python train.py --arch="transformer_decoder" --model="autoregressive pixel model" --dataset="pixel-art sprites of 400 made-up characters on tiled backdrops" --train_examples=395000 --image_size=20 --horizontal_flip=false --levels_per_channel=6 --vocab_size=217 --width=256 --layers=12 --norm="layernorm" --norm_position="pre" --activation="star_relu" --mlp_ratio=2 --head_dim=48 --fused_qkv=false --bias="none" --qk_norm=true --parallel_block=false --dropout=0.05 --inner_norm=false --positions="learned" --tie_embeddings=true --init="xavier_uniform" --residual_init="zero_last" --optimizer="soap" --beta2=0.999 --lr=0.0017 --beta1=0.9 --shampoo_beta=0.95 --eps=1e-08 --precondition_frequency=50 --max_precond_dim=1024 --one_sided=false --adamw_lr_other_params=0.0012 --grad_clip=1.0 --steps=9900 --batch_size=64 --epochs=1.6 --lr_schedule="cosine" --final_lr_fraction=0.01 --warmup_steps=1980 --weight_decay=0.3 --adamw_weight_decay_other_params=0
Rows from block 7 of a small autoregressive pixel model, named by matrix and row number. Rows with one number belong to one neuron. Each number is 128 + 32 x the weight over its row's rms, rounded and kept within 0 to 255. All counts start at 0. Numbers have three digits each.
After each neuron's rows are labels from the 100 images, of 14976, where the neuron reaches its highest value: "strongest on" is what is common among them. Only what is clearly more common there than usual is listed. The data: pixel-art sprites of 400 made-up characters on tiled backdrops.
# fc1: MLP up (model.blocks.7.mlp.fc1.weight, 512x256), inputs 0-255
# fc2: MLP down (model.blocks.7.mlp.fc2.weight, 256x512, transposed), outputs 0-255

fc1.317:124141144082121084149092166119142078118113128149096139135044144149132189177111103065142118077132122140135104186136057127114094142143150144158100124203112088118131102128142118207119143128113128089164091190124120171056136062051115097135112101142096119128084109062115109086105127146137097101166186131097145155083170101097048153161125203117163114124197092166094117162124156140135167170179167135147188154131129129135104146152130149177147094136140152101141165121116097169127072132120184123146170166149102115090137134144174091131140146186104135149114144108149044134167129125113108169138164141111127098121146147100149189112124110119152097158083116155107099127161171101069140093106055166145164114113127146219142150153169116223096133095093108119138110125106105138128157126098096
fc2.317:128149085135131169110185120159092169132136108141105126141187162100120147116137160059142147142147135095111150088123135155111165208049074116098120180135111114145183173192078149110092072146104152147157139100143090153110128179175110146113129181171094182098097166123143135130165116132161096152093086162125117102144141151102174075095137043107082160140108088128097088158139132095076139083141126156125090147165133127047099162143132132078096148161167101147140149094128138115191135113154019108129102126103176145125136153169122194094119095162129112130102111148077130107072140188133143110122158128093114116075140121113106109154097134129110141155128135143061192107147131125117094194065132128126140097080122106115165139182149185115166071072112096133091161089176115159151090144188118
strongest on: large; orange; yellow

fc1.319:128138123142137079189126122095133185105160203084088080120123072163175103181135055134098111081116205124165078192130176108140111165167087095140122139105120102154196098143095165093132120108151132079096142121139080154093095153116123089073123079116154127106142085090125091097172099152148148147116087154132128043137195166073149172174127126091103121070114125130115125125171108117144124150145081143086157160118134148161166138150082183109069134115142183166154089123158145154105101113143116133093138112112120110155102105105072137128186107219111124123176145168132095192166157165095124133132145141156136139134202128135129150075146102100081135175083139094106129157162141101123155100160068108103118178134076133109107104113152132176165107172115130154093212102146096110150115152139086
fc2.319:186137191152131164112143117100108072157144092152140144105204116105122103177091145141109084090141141128189084075110151141153078169140171095120160125141098077078023062092139097139152157132144142084182106153147118132091126148160107175119140164112140129069138143140111101133148125132118099100110129114110158126110184185125123161144130121145049125130173123179175185165138127124137098116082048123132112068169118206112146148186150076128109138124150113184167149142110130204095127114124070066126117159098146129112114174113122128089131131163110110156114133161138159089192073113136120097098122094109091145141137163130099111150124197111068122088106115137164126171105141131203145110183114124136121133128082131195164090110127132101114085172201126137146122165159141104151045125127160
strongest on: brown

fc1.63:113149160120095107153121157103149136152143176128133130132173156161150148120142109155128114156172087126158104167114118136134060122092118133111171157131106143122120134096109112108087137096118156075121091123139116169150162072116180145090087090121156066162146168098126156150076123121123136161148173120155108137166169176121158105132130157152064152148167148108178075174153096151114150087167113141091146141061115199056082104114136160106121154116154170204138144204167085178133155124138136178080090057160128150106137106127121177166062092126126111197092085151146162157170196143117078066160112112108108135179108103107095163136129144135165128186067080108134105111145140119087119204104105146113135094171227120081098147145145180164088091079115122131116125071070110125142135142170128
fc2.63:096157075163121076120130127123114139158129127126106066141134124121162131150123132103156134136143149209132177096090182177121151171154144112114120148117130156186108073143107149104097156116120121212087086125184092134132094172121099148104158076065098093110169162085127145070072134049113116152098128143173099072130052135130101149161129154177203188098082108169118134159117133104098178119111121141153078127185160087070128096121131113161110105144117081112117098100057119082181163141148183065191163140102057111150128158125130126113156143142132110072106198138146107108096088122144109190117184185184165108129118124130128130080116127140113156074145128080116141128127130078134115069118102123142156109085093160134161107165152102136097154145106058143129146126116115131149161174066115
strongest on: grey

fc1.476:071102087131129143122114101094132154111102119054134126131105119116139110077114133111069113155076137112149206099142121139084154155136162131093089140144106114133101177114137128136102069069129082149142096151136128127142059167129142110138083097093107145068145091141099146079073119094109039146157147140133130131163079141107152124110083118151165157110166116062094111128168096112092147184140187107106148175104134128113129081184059099101108086132138164172099072141112100105120115077134058083149108127072084182143127097093116136157101094120158176163088063152108094165163097100160073173120139148115130094121103105156145142103146081191079182087127136107150069147131123060050098127117126086173137161115117164106139079145148069074122112141176105112099112144087099191103132123108099
fc2.476:174185105100176101135111149131092100138128104143099064146186105150134178170153106136140168099159114119121101111085096105189109114155126121148134111114099181130125091076083097121157166189130123104163164129145111082151148079153145106147189129193102089133131100086159117123110120163115255134123126126092096091059186098170091129157139132098090081132147113166095171149130165138157142107135092130133100103208121132169153154056179135155131099140098113090090169145125114137080086122142164152042129086175131083102175113149080142144165185184108079048094110112162144111155164165120087072130188128138098105151124106124118137132088135110168097147184088139123160103087096157165103120122148155063083106129130107136115175098168136136162156103150187131160147113143126116129154121113130
strongest on: grey; white

fc1.184:149119118158132129099111081162078123118138102100133105169133151129153146173142128129065091145086091137064107108163115108106156178110151143105161090157117192176139174102066156125048086167124113117128112076139066153103188151072151155134087161200122097149144133123148157117105114173117088125164172137085183081150134147140111109112131119121128113145102214107150099080142125071086127141137131030143155119139121096157124140115110135098118152117162082122132130082099160127127118118144157107152172120168144129173134125114149055170140064127113176076118117129138109068120129067111116168101170156158162041099121151117179161142124160180106120185171112158153102189161125104084162130151119127144182089142189165151067190145149074173172177123104141126155093095131170110160109148161112
fc2.184:166122090154179092151160186124184125124143121098154163109092120072108129127115160109153107144138185094176153086122138161112095087124126149129135074126131137104117147164174099105174160079128168131103144176126156063142137094172110139112192177099127103147117153155150040061148121127108120103050114073145133099105160139114112173130103142136103139162141019131182132143140150154157165218170142173162088116090141125105114116141145128101147095157079154094120207133153154126146149206085135191139094146152108099096162106176157114097145188148093084100135132169145137193125142144133183134120090141153147102165162138137113148145115079062104119134160110134087174119092127081160142087121143157093086111057113121124118105160144167120146122104100118089119117103165068050125148084112165
strongest on: yellow; orange

fc1.228:183115098116122161115136159159179043122112091115110110163039100075088100144122102084153145069178107157114151132121115142162143135080171147123191150100075106173107102119092147093174143130146122036133112121097157185124144137149125185132096127149149064110084112131140149126072108112146122114154113087136138116060094115143167135100124140124195148127175101129114157144171104154204151150095146196160156131099130159198142136118111115148079188130105166150195162137110097181091108101161115138118084215108094126079148142174097093104133110074119154141157158117170066180110125144155139155108148108185148154133162089080126130106103126120076130099144135096118127144129138106133156095157126137155164179076128097145129129096076110152121169163165165136093095175048135183125136139124184
fc2.228:096171128198172150133128164101098182073184132144120165059209111152126178121149210158093112224125154058094102163167168141117137122151144158126116105132090104141195153145096117089145110072142131158104147137187131144123147169180166047101149108114161168158119103170150147127130108187086111073145162086121135140167105147120059090118123100160107135135081173095124121129181116151128079086157092057128126157116103128105107107128177141165130110170124106120100124130147144146146111110043140139094118093200086144161130117139169153099143155144165101172134078106110162113117164113105103147168142119125117106160109165117141112149171137126166117110118110175145184129161114102154098153062140095133083079159121192097135116082158111135189149132127070105170130086174121098139147168087122
strongest on: large

fc1.463:142093106141120140119135178119203138114098187095118120146180092179150080127113111056139101138159109162120125151125080128139061095114111181188125076139179166128191195128130098086115130161139054087178114110102149187114099194127129128150078104131177107164151117152135144155145128143167079114157135123187181134182202147130122130109109086115150140078132169128108143109167151107114142067104126187184196154167108160094138091160173125100133201098102084153109103195151159076100093136073129125139156055154134113085107074174161123155149135098156164138158117125103154098102172132171163119126175116181063131131082139121131161108093174102190176112176137137142105116090092117113116166123123150127157110140121113126133065140145107124142158147126154171147136100158137108135153087072106
fc2.463:075086163165143072114123152080111118113162140151096118126101126121136134117128143126099187156173174148110176075145154181100166135094126071121155134168133100127100102142132142129222114110131164171093113143172112110132131135144175203123131155058104096100145124143148126085166146115155137100067148146111160177133112127126086102160158109088096152157095094160179084108098132215121112186132100159092064183111149081118109153122094133116166061176106177158244132043159100119157094152159087124118162149177115130121087165135089092080083163110123140124146128137148141076180097085111143102198094124092146118138146152139151106200123136126146139121050142150118173096159131121155169170110170150099152125161104157130161162092143159165124097094164166133156131125146091135180121111127111
strongest on: grey

fc1.109:062195073085133110100190102143109191099087147133159141097127100115153111155136056094096149107110072202146131120119140154178147121137146172071109088124117115108125162163123162095149176160171092216197092142136097070144122145118172099111145137143151083148149059110150086141142098098145130126096109074095081140199103102071131111110121187109141181121181110091147122116142118123122061105116125123110111125097143109084122084174164160126147133086151124138182079142140119072102100106109141163123127154141062138163105141168093177091134135101122134132183125095207145106164136159110165108120112099096129188135098114110099168132095164116087077132131116160114082115090112170185134142088105164137081095069092137086156099132127109128075122087089130145154160058109154130138115071100153
fc2.109:096119123160156136131086115110175111101130122103100094133117136130124142173096173191139165162113121146133137094115139112159152122169084134199162101126171166121177085050153125123084130098060152123137106143123133154091189091164043139149070162071153157153094208138074175177121122167135158148133123101158149160109164177171132078141083095180129103160140042120133137118132080085131136133161095150153161105140159088098107159127130115115073120084127180118120094141114129191185122071126106099111169159102165053068119172132103063118142048125133163123100124125139107107133154093162099121163123158169114072123178125145116106132168144124075157122111116076109174101149163127084143171202102155152151195163101121128110163055101162126134104146107143172099138180139117141145117134133121
strongest on: grey

fc1.426:134075104103165144163135143111127043133099108076132108072126142075095076119138121162147159093154119110128147180113165182116119072140104095131114194086146097138123131138130090182114060138176122168123139123131119133151089128158097129119132107139152174088091175068122199091176132109136135102131112154125072119151144183154109154098122117104163117150121164153101068091133106089101151172106202140113168163112151175168141134138097075185175190102154109154098042107072165137107088143109181108112150163142135111104131093146110157132131120130081150127120159149099113133045122136159035146120131145131085172128081082133103077128081114195120090127146175081123168154164131177139110093134165097118182107101176127165120111127147071132106161149196156139150099129134103176119168135156192
fc2.426:159196151081078115168103151150102113147144117174133114180125113152191164155103146090146083125138092065124141142102086110133150144096182148123136081123076079099150125069080159102104166090108184089163195109098134113120139126090123135120127159176097152137182090131141126165059115127140106135104144152063152108101116102160147160150110151086115093096136130105141110166101148145147148098154117132113120146108183093113072100199180145161165125110168138165136136186100181047169141114172093125170138084105112119087152176064120142122100103116111074110154129157135116056160092170106159131132129149148149139085130128110216105146138135105166169129137111210101071161095102081125151113122084150221122093115092154087108128147163149101120119126029162146084178145148139097123113111113136
strongest on: white

fc1.120:115183165083117153100139177096180156138160083122144165138169059104144084161116120107091129109081156122134102148124076132126051174139131151141096054105113126046093125124192109116113161160101081126181095136127143155139099130101158096131101117168140103134184121142103119122139166173133111148086125140152157122166077150096129124165127096077134114052161124095109084066151140165114108132151083071105198150134098169124110111096091171147141071132172138147124117119094185145165144074114164082132174106108121147135106113147090175109144140071164159071180167109136146128157132173089104116123098150062088118114094115159118091127141149110132098177131166167077122163178068156123170166154164129095088154133066188115104120053192132083110112111116171097089183118189132146123116112121119
fc2.120:141092092160192106128112098087091100149154166109105057114117124152130097058093081112159137119108109170124128132107241160173130115118171079130140128130204152153165070161104101186191095115107120153096139122146146133146078118139129123130151132112146167116098151142125098159168087044104123163107154091130127159131143141153161154096099178188081154145109155172091125156133152059146107136102122135107143142100138084126137076119153052129128164153100164122101162117105108122125077144143095176113117115120151136176151182106171097176138099118088121098105090146180100097044102123075121148079073071179141097173135119124163044129157107097117108119107139143166165038134156116114181127110090122118107151160150068106163118173111127123157178141139153116171107132149063144096133123093150
strongest on: white

fc1.276:171084112104166097123145119122131145117148146131194143147108135121111171102110115108139189088083147127169139119126194113153117135229126162123136105141133111186166163113136123155147097106108139162152063141166085164100141123102141145151100116149132080141076147093053139131066094115129143082078103159161108143152108123109108049125081156111171113151149109119073090166141104108100108139082108154163141127097140117142087115084067137151177121150117152172096111148104047072101133088107106112142110117131201114183111168112167139095184184116112111201132176137151111050133106123147136121186154080089154137048123116101111121085095143061129132159142109173115136140153163082062127163188071123153089115167079112158199125170157161101158145122112116153166115123093125091111175115090134
fc2.276:085115165168058113105108160209174108143104127148103130092142081135146168215165120152141141142176139105020129196146097057099117161066097103139127097121120135103125117125158103097068116101154098135080135121074157117123125057082081133082051098096110166131101140175163142145170128165135115188090184121112138159096129102146177101102137150162113144116165172174168136151108164107145173102117154176115103081141086143123116126145109116127134086123129104115132147061182135111178127146176130137162169108067128092153104103137084112129082098119166106113132104131082155139102136133169092163112100111097164119098164132131119113116173089113122078106146166121119150138106123170167166105093103086128152081121058167199097156127131127140076133086092116064072164117159146082149125101172123
strongest on: yellow

fc1.484:151133135147114112159107140137111102131065082114084181101222075142136088146149112106196151144152103146102109136106142111127119119135142096092165129115075180169134138112122113106161151159083196078157167106115106085143102127181136132112112087171156147130140125146101152115126076120189164191143128157152129171117144104155136049118129185160135110156121033135062080152206092140111162130160078169175122142147097109144161140122141142109166123055078188166043154130152114179113097162105118058187154137103178115100107181111123162131155134109121152210110084116146082089104120100111093180127077154151142152104164065104138121113124122111138150120139137140089166154140148133150127107100140128188127132177096120106116070129124130172166096135159118160140123085084104210101146116121126
fc2.484:096125139101135152097164160194134113123128126149112166145120115133126135079117076111147151114143138133151162123154152127102107124152132138186142123159082133104111187137166154177105089172179100131139092143081153188170126136145162124115078123098120154170065168108175095146108116150112109169147140108136129197105153174116171134116110121081198103094121199114113188096125115122134111061117150129112147130108130160165100097146117115125074128099177133114148158148179064117141134101157123183121113111106146111169142082153122134150108191068139133028123102133050115064173165139171124164178116093109113059135118162158135103156140120154138081131125149126184058101096087099128130110161129104099193080141093092195112147188141066118103129079073171060188115109150212116143117153119109
strongest on: yellow; white

fc1.485:099186111138174095146171059086151117115132103105078078100107122130163158107089118079144132094196139096171150086132115145137153131214180105105141176166105122100109140115102103047098138142155158139076095132124154147104127060134146092083150122176195164143091136133128131181127148098080117148070156109152110166089123152121142079131071133199069142116142145148122135093098195154106149115141142136167158149089126121113127141162175182156130148092142107105112140092060155137089098127079067112220137092094103096119095133138153088165123106155134177132121100127190097072142110143097099128146052077169160147138144123135141146113145102093115088146131183123124095127065148132080108106146114136141102117191147097098075071134129089151130119163184101119084099119157157112174192152096109
fc2.485:181082145084111117117087133165171126143172198140133147151154114113137076121159117186068107149128122104119116188097155100156132136048126217150176110069109079163117150146150131200128085104184145102079190107112125073156169166124074105159108102151074124088134132191098075118107118167076128149133082144097161094134102099129153133154203123091132160135142158153137119129164073100151121106099123134151105122136131131111128061135100121113103103140159152163118091116179170155153163104138187132104101155161119183154140132074095159112121141140162134179149164130082163140115086162167123117161152151144140142061122166090133087150138203140113129125191117090130132111180090126165162153116113172123154155060091099120129136073138177139122154034100139107136127067105101160090088109106154
strongest on: brown; green

fc1.352:085124131153090122142083122080130148109085059123073219189071132090089122125119150106098128126104107091164099116157129161131161121149128121074118064135149099114148092111118159130147124118122135087155073129130120113163127105110068115207143155111125137076172150146122097113159114138118077094096151121121122189141119133188086194176091084136170129085126129139122097161141148165127165156156150117079110104090079114130122121104164132132192101098170135115104100114091148155142111097127164103117125197084185124126048166150101100110125113103121158116138151145081115145111169135111115192117158130112068106123165120160125198140156087185153124114149118160145171064100089147108120118164030187177102112153135084140092073126181126151155222141098117153153155156095073120056118098115128
fc2.352:158078162080182163154118146144153109085176163116095064125144119187159114106117141143118111097128163099120124138141122089156085113140146131134121149144082187189135167137147140105110122145166185216111188150130130117135109132126156126065116160120166140163129157120112146148117145147128164121158102066136118105198114193052174098072125173123149150170122103146135133142188149045150120122131101076106100112177192126115181147167079131147098154136122117030105130143164150085108127099118114126082171132129136164102221094116192122135160175082123105148122091111133159115136117091133083121181091155163130132143053157101119087126094148115105161113122117142102140179109138134173131086058183076068154088137132166114172116110130108114129080110159152065128179172133170156114117156108099
strongest on: yellow; orange

fc1.359:101122084147099105142103116115185095192092171084200125150130115127157162076121105142157096177127123205169142098167188149139135154128183135082091150221133185079108137173178129143189129123121117041114140065148133119148141111098148136131121140164130086141205154131148130131150200115120102108117176150157136154097164124172203156175144170106064167138107122163129110147131101094183132202131095105101153149142114134117124164072149144173148104131069137111190173155164118092163109113136067177118100132143154130144096113171124100128094112108163127102166139138166102136121132128101108060097116237143172100139155102103087078106135117130098074143078133157122101094100138108074208129168175145118109126126127108142129140156095132088115129140112113140114131173099160090135128124111111
fc2.359:140161136087112189082117134168107123116120140067087126126146121169155142201075095102129139149123059138152106144103120077097099138190112075101131099078133021120132149118120127136047126085117148176154122155089102125155066181119111169074090184137129201072139163109145068115089080118092110099168121156091189147126088114106112136135100070127126106158194155086090178148158165147123116159099107136145165136107175127117149107148172190099114183118128119142167120173111138118146118150129152099175119151082098115099152151170156218099150177116140127118140129140094134111153135143128125094157144118122142189127072111067168176109117136112171214142147126106073151098137099143135142130098148118189177152171115113112123124125166091153080073149095113137139166125138097157100140127171085
strongest on: large; grey

fc1.460:140082106115193110131091149089159124112119198072133144174094130155089124143144127112157142141165185128167123176121130153201100028132115073103155159187160218149145167135114132045167152138116062114127075158112121156125106159154141123070153145128100136123154116200088176151145159150109120096129122094129124163127126142112122167138151131093135131084089161124076122158147092090142111178137121151123127140150069126163116126162161148076131196143135131142211121172150103146115084131080116143105169106177102106093155102175167102116096136146179123143120087103153150091183161094124129107184165189094056125164135143095092156148142123154170143118158167117146087083120130118135127174123121100065121136156086063093140119144120098107205168128164142155156127060102117145147166140101078
fc2.460:056118145102100161098162118149158169144144121152111144106153120116173122099112142206123155117143058138118134044215137125098199192087153189115066108160087173116100132137189110217110145102145132115164134096197182138131127101127172169211095093099121132183165138084098098094115134098155113147117187175155138174116143111068095142145075137169074141143129145160144177107136092117123050135113108115123064118133112102122146122125106111137143095138130153112120156105159122187139148119116144141153093119122123131170103158125144131132123130105166171105130190179153133163110082136170167135130083150174181114132117160118099120149135135102086067122102150114102106114056149108060092103165142140139116132090143140151133178087093156179078069128142167115096143164124173085137154082122168
strongest on: grey

fc1.259:115136079165123135099128138109121131162163141115117185122126137145099088113088116150150149107129103145171136173107146194151154192138186166079062115149103064138079103090126135178112079112132067150177153203108151096105171154122110151137183116114058149177125149091158119134145072105104169126119147099147141192074075204076089165105101212156114148171145141131139117151120145145126140126213136134118180129166117120131087146172154116144144164133194115158140140180126104146104117095130149175111095180099054187105110124089067090113124068085145149118055162138128145158114121095120099141094106183103158106138107112123081096164110164088127093166187140081122125078081120131173111153098121147214128120129100141132123125142141109089131075086114161107137134126154114077098119092138129
fc2.259:111136116121158047160147153102118129081167142149171090182149112121135149132085140125134150172108143152109129155123134074120146110138104086147115123115148111145139140157139135122178147177167192161057124119156142062131209135182127131129138150088101136092122145159108120120136088154137134176176141162158142107191122118104082104189107079131135190080137045119104123131101122135127125169128053124091147171088099142131099152133081120106099131137115150127086070163096146092106073087165107093119120141112138110209152212168164084136105115140162130081114151181087061124158175162133134183084178106173121105109123114196120119145180091112138168141077092139084101176139154124088100084161111150119113121147119163104094096141134127144150106148188107078119068167122044165135203123141098
strongest on: white; grey

fc1.384:129132097156109138090113090171133154099153093179187144074105120163154133161100168114196201118139082165091091148167150192162104124123164096103117061122120082164131124091144086173143155107089109096073109113155125150153157161083133131160099183130155170131160065159060108151143115154148149092119132100157126121147070148153144180085147124112126150143098119091107174178096126116089129135079096153156135134073157168169186133153095083164097138135122078089128143114129140194059146139091099139132049130109161115154141092087132115150167061126114117166134161122166086149071106122078190082200138120110161111122184147101158152097158144129099123093132158078169101153118092109172101138130178114173164157140088127128194136093157088108111124037125168130144171129125151121142144118085123
fc2.384:167146181113094094167154083076160104119132170118103103210159132141114099134190086088089105108112118122110182131110109127099118111193089167147151139071151141102073136128075196081088164096093134149153109159085115145093099077104125171107105070097083114163113163109120124076129138097087173133135102164110152088125162102172092067151140128119186150114175158148206125049153150170099148147096176145169142112180099144072113107089134090113086110121141144123077064128136070141149134112109141086165130136159116092088105156096072111126106148126120104098120134094122142095138199174140127165104127093065114151126146043117126104156091127152106110113130172172132161128194078162133180099143087152123117112086166161159121110170141129153174132148088106088136178184089137117154124093143133
strongest on: yellow

fc1.475:141191139141110133158124125132130098101104157119075069102080092082085112115163090061169115131128186184085192192091149160135102153127075150128159186132090136085119117123120172103152100079106127115161088157107095154119104124140136129085072117143160157098147146113088197117156164099137098120134104140098117125144133075130118040112109094116132145156170087130223083133164119175169158105072124160178154121076131160118144148151076213167193067134088091122100187103082081135115142145137115084165191158112132100132125165088178161142149095082099113160198139146165132117097103127098136117168162069130101110106118114086075174115117164156099101113103107099098165060075146117137113104139115127119117139155145162121160157117128097132112141120129124119113124166113102125132142165127223
fc2.475:098100128144105103066182122076162116124129123158133138109161147136154154110071138191124099122157080097138074149182088127115143092126149137148140108065169175163202144107117111089160191135171138135119182154155198102130115151142130150096152067134094043135179155140093107117123148129056150110046097141122146128129142090140149140157162079090159131049077131140159142163102069090152095181150097141107151130120117157154056206108183103114064192077101094134102103138170150113131127111130180143125140135181086181114164154144120128138121117177184141123098081112177131125113119090133134079137099152140139084161155170185166103146143133107141144099139115151119124161178135112149102091119104165113128135136108108118117126083125067166110076182119115100124121097150164113089144041089108
strongest on: large

fc1.469:098171116093103156132122117117157107099143072116139166144152148099147149136191146091156072122118098073121162132075091154138134115135097204110128099145114150132093109099123139084136128126152142096104152129105142123103107116144082130122177106093116159109165101124172118133167169080159176154156126048089170139113078152167137159195086102137077135149147181108123189219111081127098124162154168092158138178167154141099144130131142148147044126123084085125102116105142126160081119108173117123179116120044168138093133137150095194163107169146101071134116106166105138085102112106107102130105114175107105098133170147135115119119178127211127169148165189132080122095149194185141104135095154133131097066129136185126160169162091135134177111159101104077126151135203119151093117110195189
fc2.469:145132099196150054104105087152116118113139116141152068122147156113137128120118098218140201131099129148150080141145152149062195093152113057128169090123111105184146152138142151122125069080162102127139108141184123094166096120157143155059155123152164089151139095167124105101111175186141120127150157107097130154130162157132143118065159104102153131086066064162127103066131167118116152118123092156068134079110060114159091088156097118141175085126153140181165145149112141092120122145099112153108112138164187189167131134135142106100114084123135208121089132142173138152120166134131118130167118118134134111102034119123109140100101146095126109128079122062192176168147135115108169112173129135148182142161134106138062122129119137104048129125133140130174137140088114134194076170069141
strongest on: yellow; orange

fc1.206:190146139064130103103186114074101136136166194099117123118120109164177096117100161111107103137139187164150148122106099118141109110168142127190169151106077179131155094118134127143162137122092164096080182098170120156107167147155098105065056129079168119150162132151135105165092083121074130110124133152100046141061095154160155140098188137147111053170085131167135105141119180121088088200105178080119131101120127126087149122122100136089096157162153127160126107189152070146134184154076114040078095096146128117123135059119134186165132108098168119149086122098165152165109095075102113131124094164169151098151093160113098112142133148113115061125145081163119170120102141150166133111156180150124114185120153110157109159175173130108118156140134116117129080131122121143125127103214112
fc2.206:035130098090114126120159197143152163120081088129146158119137060165209132174102120166183124145122114127136114110127154101069134138112077134097112154125139130162133150148152128129101169071098110108121113158111130133122113195166153131099118125131097122138063144195159129165176117116189148139145092152154152156154089073148130182185108071133180151107143109158129119164150158200141165132134108090141136112150121101159085137144107139086112148095103127107092135128132119141072108136204175181139124112113104082129132148089087054177178147143134091149149088124139089167123118122105150112150194082138117131113149146170176097121090205117148173146112138147144105121183142103200130118151114124135150095148188121127159071133148209114195091152170086105154165175164096187077174119096161
strongest on: large; green

fc1.431:107089087114097108114112121085128135074154143073119154147071117139108129103045099102061141120121084126153150138152123114093145158190196135141147087108195083132112178130146135185088117120136110115098136130098132124118148098089099098185102111126148123117143148160130148061122094156091121098108190093128174205140167090108175126133047146181104175103129106137108096172116165080118152160194111168046134164142105101131108054151133119165166097094080166122092105124110150099100067098125147099154156103078075130140156197112116050101147098116145137127105180166111117111148106116117062116131172116149094126131117112134108121163113106142142100086167168115148182142099067105119162117106087160179109058149179162116128154134131100141149088104152072122123157170091059127128170111103134
fc2.431:175205154156197156159097087075127110130139105154107108100125119167126137092149148204119126144112133161147096146125143155183092176156115025115107169135151163104081094178142148104134171110149162112140140158123198142116081170195156136108141097095134138120124102207149133168104123127155093154134112112075133129159087132147085103105134149074103038116141098119138131097135089114154115116027119103207169133126152092171131149174154108147069147138126135140146128121154087179113161143174138122070140152159158170077116102122159069104155093170123092127177083142140176165079118163148135149137091170104139106149123104114112102059203109180112131147119148092092150066122154148129087128093147143089116152168149138136147097073132134098132116140166162171142093088176147184087120137141127
strongest on: large; white; yellow

fc1.181:200134157153143103155135161093131107128106114135081185177145087135117132143093118115120132128124125148092113096079117160177123105242158087129134152105123081112136149116111103140119097133171156160136108058107169093109129083123065129171104147124157159196099135118113196154164134109136114136164153130085129114158089093124118109124128121042131131078182139118116117137123105171126137145130184197079152149129140131097107100171110080135119166108141109143133080122090074133099124157124135156091103092149150179161165155100139121125155124167079153127110123082062109151081060105166105143168119112159101116143142142128144089126125112112129174066110129167181166202131095120122115136102158109175129116151190146130157123192194111104142056116162063137144148218151145069088149098225164
fc2.181:057204129117096088145093072133101154115122095126139104158102119111136137148102130137149154156113096125160123117120094069081164157090073110179104159136132167174107090187101156117094137154087156082114123112129092134140127177156153129126130102097151101071140148113164114080131121111139128122157103160151151094091177146180159122166163151163075112157154108149185133121105116151099147128090098086161054110144143102129124177120153180153102131131079180117142145120131115144190150106110169136180115174086115147071090151130143142129155158056149067092124098176118130120227142148115110086141144206130159129060094051135102127130151092162126150195126152174108092104111105123185150099134154143158111143046105146191104066097106168156081133192107178166093100107131177169118118134106111
strongest on: white

fc1.8:162137101119091122109144139132128133078184119159157098141122088098138151143131155088154126124118135145096126128119127101197105123095142134101143101193142142126112191147144203186097083127135052135110084185152103128099086168076139102194109090164092116186151056113165101156123110162134117120151151099134117125133101160128123163087148077137175062127159136134123156115178124122146163132123153068146108156106188116079122150160184183107115138137087105103134094105067153113180139146070145078076177110158181092157088144110210147134090094115153099104099142128118170206116129129145112102106172166119113127114100133108094091150140106122114118092083155178098119082191072128063094135124111138166133138123076150208105076140069129137157171076116151091145154098150120088176142176072111
fc2.8:100128188171140151096111129114124150200147126108091195124079201115096140116139115188134103138157105132217146111143093127128141119113189108144152129063106082046200088099095087122118101135111125124133127119171151150098120125138061184049127149092156117131128174140084122073136113091109128139148112153135100135184115140148166133209083180119123120129123142112096116131143145143100120166099178194167145114126086129153094109073178044099102075078135087130118139132101168136147140135152119137126097057137079137117115136128130099150132159119117125209145079106119162112137116101111132131117076164145099161092121130162157125171139164133118131169103123143143121149109214063136116111170164145085163172130140109100078157141153114116147157188160112179081097183067141135078092066123131
strongest on: grey